Weights of a small audio frame classifier: activation silu, held-out accuracy 99%.
Rows from block 3, named by matrix and row number. Each number is 500 + 40 x the weight over its row's rms, rounded and kept within 0 to 999. All counts start at 0. Numbers have three digits each. After the name is the row's rms in percent of the matrix's.
# pw1: conv module expand (GLU, value and gate stacked) (model.blocks.3.conv.pw1.weight, 256x128), inputs 64-127
pw1.148 088:529455535503482456523464456512515436519438524485538487517457490575477558492488516396565522461502531450479534541542479549501536540545478478474526561501543425520539451527531527436422501517382539
pw1.149 118:467517436436526475518534526540520501413471534484480519441498460500551461539514525468526500447460512513621448461557395489531476515534474483507557479476479479452426588530441473533536517496464510
pw1.150 084:500459551545503498513470501556504553525479526482530543504510433428493447489453518434501576595404469580516567498507474491518509545558496523440427500473497410487499491547454514487451433492430528
pw1.151 111:500483499582414516491499399534464558477500533520622494479524488438544485475569516560529411540523484496569516452552512547503523553577516473492470511538503492526472449455487485468469524520527537
pw1.152 098:631542483438575486493454548441537502562481485453526535476411504419523564477504522488486509480495471532537493502504511509456492551546539518448529511514481483497565479471538521523589511496487481
pw1.153 109:479520553536416489482463525449497480445600510460552448491461533465488439499511563512562455494591544537555507531492516507489581489474480502513550489530541440510496450480449427501531466518447522
pw1.154 103:547451613551422469518512486512519521491564523513576434519525446517483467473506535499526514506504474531548445507503408580439460521469467543493457532444487494458483419522484484544503534461524488
pw1.155 090:547456499471438481523531465525474510542536497497485444518516507467582601478477445520496467493521483574523449495461470527454447571502533571485461533520533513367529519538481497520504506533378524
pw1.156 098:482459534511438475514479573446368480494471497471428544517494510438454508491553492534512543505479548467477432539527437541490473520464476489525483565515460501523477445484443555523507526537457504
pw1.157 109:518477485551451436470486544507455534530476471516493537536529443594578512419530438480424518449527569520495451476453543461495486536502521495511499505523471471471496497477533477538438421551490482
pw1.158 111:525466361465459494531486535490499481514481450513511482479528458497508460463428515520444515481484532484540474523540500436511528547537511448497551491575447501526555519507399515548566522538481523
pw1.159 098:484535532508520417499470517460562541477472501539563490524470566452476460514447527505493431485401532492584531502447498545509482492473510441521493556481567483537518479498446471426519495546471510
pw1.160 096:561479517484534539556542445469542497512409520554473546513533475484539472494593433481505486421570489514541573572516499448545511536461520447510505480484534518468506541437474420495479506447487514
pw1.161 101:495567484553433459452452535540526443512523489508514496399453493550526504570489500543558512475503440499507430429503490447483505477508512529551467503476440492515476559509434483486500500498520490
pw1.162 101:579529511467418516427438504460516456436514471556526510486440518484432463600533466607440559548471483463514494479545524472525503504529474448445509512480518534539492485438473473510484474535488496
pw1.163 106:486516425522461516458499596489470536534550486502493525473470494469461434574503511548553491444521446466492441480555372477495444484574483513496581518454514465590521475570443531507427470551504489
pw1.164 090:531487549458477519619483505476542460482531483428447513507443473520497468465448474481490497483559518369510527496543541500528581459474485468532503430479458491525442449575506422521553553546493508
pw1.165 097:522545525548522557491498460487486489503441498445537442524496503558493451465539462499515449473499452524530560495491455445532504546498476554529460458494447596475506551503468496461484572504568517
pw1.166 093:539460514511468512631530526496474495475548541418502507513468547519558506501526479543436433499448505531446457521533497455433510557485501541503484566524527536508447505484481457552511493495561494
pw1.167 097:458505540435494519511485470539399518557467526545489490538526479466534524501489518509535468519534449478529488437501424478538503500510486559461510450508631495428500465552509538451487522468451456
pw1.168 116:517510562532496380539427518489509469518505616499482527443541462509521442481529508497547417540548470494473508552505420534488443469497518486440505523545485479533474465438478527482576481465520484
pw1.169 099:494535562561478389491475560524527505487541505528490512561509441450464443441463492518429504494509498509556488557552436450481513567501465487571540519539422496518555507516459495444585473523441553
pw1.170 105:487555517465523368487545481497556467508505531444583522504489518538519549506464442424466471507509531496547480521535448486522512426507547468531517541454510526526509519447490505511579467449533536
pw1.171 096:422511548473447522547535559518537489575481489542479536478485535525427477605470487491477539490551557505485514427543475462501489538487477456516561516523558587454440426490495507440502447538539468
pw1.172 105:567514454505541522518470465534473512515588532464543507501460474505429529539562581482574441561500491485489540418525507518468484556511521519510463506511455468526505425422520530406464480543432492
pw1.173 097:484474506520430466561454484528532545512465502587541411493415453522463462485459481533442468493521529519448468489481563498519509430556462534520543508472545527363584477497433490494515540562516512
pw1.174 086:482466473487510495474413549540547466476569489508522473442561484446546479510522535486500461499522363533497536547525478458489435505561452523531472489511483458538486556482471553519463526533506549
pw1.175 104:471460493444479538542490533544532523542501500467596535427529529500444495514532522462458542515479501501452473548473510544540538515595512376484563532499557488429450431451512491538469542556486477
pw1.176 094:490484524512505451471497552514427458531538532497481498493430398521506486530464507533506547519489501527437435456426454559504542571502435539459562549440541490519534518474455449493511492454424520
pw1.177 095:458468514500592482475511467469474558527471490469514521396534473557495485504539577584505532434533434514466498540547561435497470458559567496465456516546465522512531505477500504512520408533566440
pw1.178 101:494480518549532502520428478463561515412476512512496469528559507595405532444469588501491454495476513489582471465516507524467477454543586501576484414450507485469514486471515556465449497493527498
pw1.179 090:457471444502494476442501445545580482519521584497502473403502519496489535445541504530496560540453575492540481435481397515488512503439474516529490498545581474491524510521490455490503520493486537
pw1.180 113:462475496513499519495519484461558467557541579533487514416518529444499416439501508477489452556473560470579470525505464523496501476556518501500545485536480528532516583519488509489494513415485488
pw1.181 083:427467532509463456528469513478498566579502545456429459543480542472499492471515480506513507547484471476508443516529483525513572511500476429519498462531481472486539424576486555507478502483446439
pw1.182 095:493520474549507574530482467578524512552558454465468490469544438465481534536500494448487498468535521477484525444459536553477476521513486510537497551453505519455468554461550502476578401509551485
pw1.183 101:533502494457598535475535570487509514520505504495508508510570453506487453442484425489584551508557494428509550539488470471513501511445480505548525521470457475515428454528497474535561558496481456
pw1.184 103:499525482493484554495491579551541505443498509411505451491536471526474501533462529435545449473463463452482507465585551509460496411482463491518493507549506498498486525514421505523517491483454521
pw1.185 082:443469505496520531528511509593498490533461505509490521469529474496451513521470596468479539484593475491523476439447480488506511536482517451467461432502542511477510540517491441433507488466543528
pw1.186 112:487623494467486471499520617488479503521487476479516496486456513446500478510485498570509486466456496535486508581464495538483517503542462505559548489482458472500479500491484443555509527515490495
pw1.187 114:574563478567516466476481461518494467455560505500459452523513558459435490469521550536517405479479515517477557514523539520460493462499593527496554530502503407573524515481482464519546532483451455
pw1.188 105:552462516549558457460553508508506489511545503453500509593525516403517535551440469558462514519432415484497523503505523496468482540502507533548454537503516535585535502503533498476584468550464485
pw1.189 112:459534487536490522495411528479449434536489543599510529522523476447480518532444520498491517531518511514503506543544492483481501496418551531547473490439509497478491461476489539491509513515410530
pw1.190 104:504567520428499521498505471517428515438503430554452545515482517482534554439501416482505487492561554486484545455470547506496443477515474465504429526496458518422491469552570517505524498448518507
pw1.191 106:502432499492499513462524488514492512473431472528470496490447472484472437523470484509486606554512423468518480470496445556413509473449414531471554422559516476410574554495460580476457524458495556
pw1.192 090:467504488468430524497479528471523474457453508473453491379454536435453504496533508544546504439566520562547478538462536458508558435485539521511481488505461505464489586511566440549472561444461501
pw1.193 087:563436470428482501534594443480470568504469486561518466515474424470552501464537487402564486502501479556508519462551508501525521589504538514551503511483603564460476468437457518538472500503505487
pw1.194 109:496535473496535584503439582464531567544422490498562512511481496527460477401510520514518467512473542465506422558487518552503483504445491527518508421490500508482456432521423542494461525522507514
pw1.195 098:481502505525482499512468458508503540551558500437498575540518477499423463550465543503536560533553402520487561529474524472487518605495512482491481440527447442512528540463496427461475469489505538
pw1.196 082:507460506562470505494498470522500489514534570515441529531513418499534533501526458489509532475471480537502535515497494585512456470444420518435487518481450495524377519430521447536512539561485473
pw1.197 117:511504602495567507456472493486461524433528516525483515527410516468439526565536460529516375510498499485531497459487536496469493509377498546595522482550536505522499525553499529480496456536403505
pw1.198 100:521445516498609575504484473440546446500528513496526561503509433508465554432531475570475552479443535438508496479601508501584540505487495527483546463479489528407532457510451504509535465489527506
pw1.199 093:521498506510458548584529533544432563444482483458536485494486499493501504533538518492455523442524456461464407514528509505528510475521492501464486525507479532493478500451492575553451514477519493
pw1.200 100:511484422554474558503435517514510505484541479503515470479524550483523410489480511503545584479569453518508438474506464486499528470456544618496571500498488514473561465539480459506537482524458481
pw1.201 111:518516501456503550474513475517448499495474631459508438414480549448468528494521550530486460495456500479441515543512418540450577512472536515473442514510535529486522440510490510518567504432432470
pw1.202 108:587418428554487539471477488498481489503520528457406491488559449480520493489516486457536452468487531519526526518575499522501505487532537506484503519578524471567578519487412519493509469471494505
pw1.203 101:498531497498539452526584551479442503539513529511498503554535504493489515529576538463481466553496483499558487471463499488519460530514506486482487527531452404431441519569512452509562500550425564
pw1.204 099:475473509619568498524534521515481590516525558545559505473466447453502477436507549498544489564494514539590510467496516575527519523455495511475527505491514479454410564469513472467488510519499540
pw1.205 098:560518500492481591563431508523540507490514494478504562427585478575491502490464468455561506456453475473507479387483612479473505467497511572541553505508472462475501538503486534509564474515513537
pw1.206 099:515548544505416529461464439504527496470511520476558508507470439491565498511498496460470539433553542507488477487491417500461464539485457504426538483595460439383495491525497577487501526535552488
pw1.207 082:547505497577566486515514463509474518448483495459481507469447530554539529582571557516522465446525536454520518502578471424411532466499454487511518528448581508466456496523450527445460485504525517
pw1.208 097:493484516477540546485501527454491503581522549484459537545488495498430487380424472497537543475489498535505493539544565565529492483526505487421452507534419478480471498507495465520500511520452502
pw1.209 104:498507467503515399494433505532498523517471535504451479567477520568600530440522481497552503519481543532535576490461514476531591534601512445495557553549469542440480446462529513486562524491483472
pw1.210 113:469551472528505618497505496461408526586534565494473475581482479526500493487453486506526511453504501465550584407496510506521509539461459516391480500513486468539531508515514467467556441545486520
pw1.211 105:488502525525481489502478512514529468468559502551527479496506441463533504511526471519458510492587512501487443588461450502497444515497456521548575532463495486495518542563423536508543473580488442
pw1.212 107:480489482530476495500508537473507484473523555486539517506575513466505517414479483542478549525532417437447490572449469543484504503440519525560489472436473560533480564455498527475551538479524507
pw1.213 099:495529558535495418599555502452416496472565483482543469527493536466485511529517527529462512500487490519443443522464569510495495488463560509432444500412474520500521543501569501449480453501459530
pw1.214 105:541494471512528434527504448526468517534513548507442454545503503450468477493526489449502464560502510494536505523552538544515410544461527448514453494522543462603515513579461451493501496483502547
pw1.215 094:525512526463534470485480402494503578482488505525428519460570476473550443451459505477534482448531505548494492496477471505549475444508550632571518483508470486489522520489475467490584517517492492
pw1.216 093:546426507528431485533486488504396500516558520478493521449486464518459514456458438559491523504446506550394567525514506550541488421498511528509549481494448511507398485505482463529556556538512510
pw1.217 093:516566540517555546523488567563542494513534530527560485489519493465566425490490493475472467562471493515470394560495399518528473553416482508459513568546558480478507550532480470476519436520526477
pw1.218 091:481457494441427451511493551464470539525539514507565475586496448510493525491478461433524462518556475466506508514480478377447487489514476484534518509526535587583523471481518582485503428546481579
pw1.219 098:491506503491469483556497459475543517497483456528441550512523465563449420429472490551566466532519534419489549515486577513531450562497527580485502570447491503570470494541460450418532423538447560
pw1.220 097:593430493578440560575497390526444493481548548509567438519469455512554541440507578544562491589522543471542476460572500568458556499474524499476558529492476477482440457541502537531427480525493514
pw1.221 119:490530590447517537478523496474491529480591528443546511507385515462479443546564518529475513508509519524514470504535479465529517442539520501447444433530529502500561503435496512480505468482456516
pw1.222 102:505577581490487590511475537434468523424560511457470435490529540479460487461535498499516440490551530548482551452457461507452502521472487498455590497504486563561495464505455450531560474402465510
pw1.223 100:544500517453560522407494531524465530442539507520504488493486497451458566540554536524489483469462538504528517418528485538437570542483486558449535438456491404542565451477473492515519502510476508
pw1.224 108:488542420570564529439557449446499454482547497523572485460462556508498425423484480530478456507505541502426503497519501549537533543461556487459522528474536441608498496554508482412553496493510452
pw1.225 093:604496445500526575452528482486460478502491576505524551511514511474453400505463501528479537413520505532500428475534400590464450438490508538437534490493505524557517461520448520503517520483512453
pw1.226 107:448435497492479525468563523507515539472518515534498453540448465462487512450427521523425432467433444453555492528545457502541480473529484436579544506449526517445492513556492516531472517486567477
pw1.227 091:465505538499480450552526506596510467496580545470473507435498532501448472403517510434520490420531467473450526513530571458564492513482520491516470473483446488499513546525430441525416489572466534
pw1.228 086:451495520500440466504490507467533548475490486530628639485482468490517423460460493479480477497478453447542464526509548533449447544575481492485544475511608465509506490484532501435496503435543515
pw1.229 087:532466521442514505434560591531473550549462494480527535510499524539459487441533523472512518515512435528515451519495527509489517517521536466518440360454435514475478436550409494515535513492496450
pw1.230 086:528490455458513530408468487544490586474497565464479516525604548527427495581490451486409490574519436513531487498566438519459476501524481472478549503469499491491516498516536541508511548503580541
pw1.231 107:520578516476493525513494502570397470524549510510517482542483448548486498586496493529543443515496455439475485567457530570539489520490493557539547524551484488507573484509414464503516497431509526
pw1.232 080:497536506511464497507448522544543499519495522503486523511417529544436576464596531419480545524556461545472446520572431525539486450463430544540517464568510464544535448520499439516557480556460489
pw1.233 092:484526480536445529577460482454427476485511521403516521430485534539481503498526576469484532515502493506464553461542474560549466436441499427506522514465535554415507578498516496550520475480515403
pw1.234 111:586460437517418492518496473448533524524550510539535429554538516477492464549452461526537540549500500501559413458500480511496533532487465502479536432483539459464499489501477491491534542529499551
pw1.235 101:512518540464452518578535499430552475531373455440541474423416447481557446555492501517506450455459512521440492481548499559569483492530526534461532515563569559494527514473509499501497521488507535
pw1.236 123:529557513485534481532535462482480518524481475495435451497463497510435490494521470508624527531412528505392504475419508570477451510480478574487518520474502516502484514454508504438530480517519478
pw1.237 106:501522542514496479412457499479509513515510567487568471557460542427530551419562506485533528510475472501525444432500508513565460452486578455469497476478558467537510513521510545550490485395528458
pw1.238 111:490488464423476500542474474551581479573539455481482532540444491533545543510555517580478411546526511438534503465496500516558502467427425525530490463494496527478561469510508510524468548525482501
pw1.239 092:436480504466576452471556507479542531491478515539507436431463530547589465486453396484505481496499521548524575529471524546573479426495507503520475478480506434508461481483512466501465505470507499
pw1.240 103:515472431504538549507451484478493565563579502554532476509491467456525469519471475561487520477539440576542479546466429522447461552522514509536485488466519475501553527501501427515458465606455489
pw1.241 099:475529506475534436461511534464546566437557427547492513503467466489501494538508487474478484517499512522523500545547414491512584541447512515538511507429428489496492486412483526479486456569537523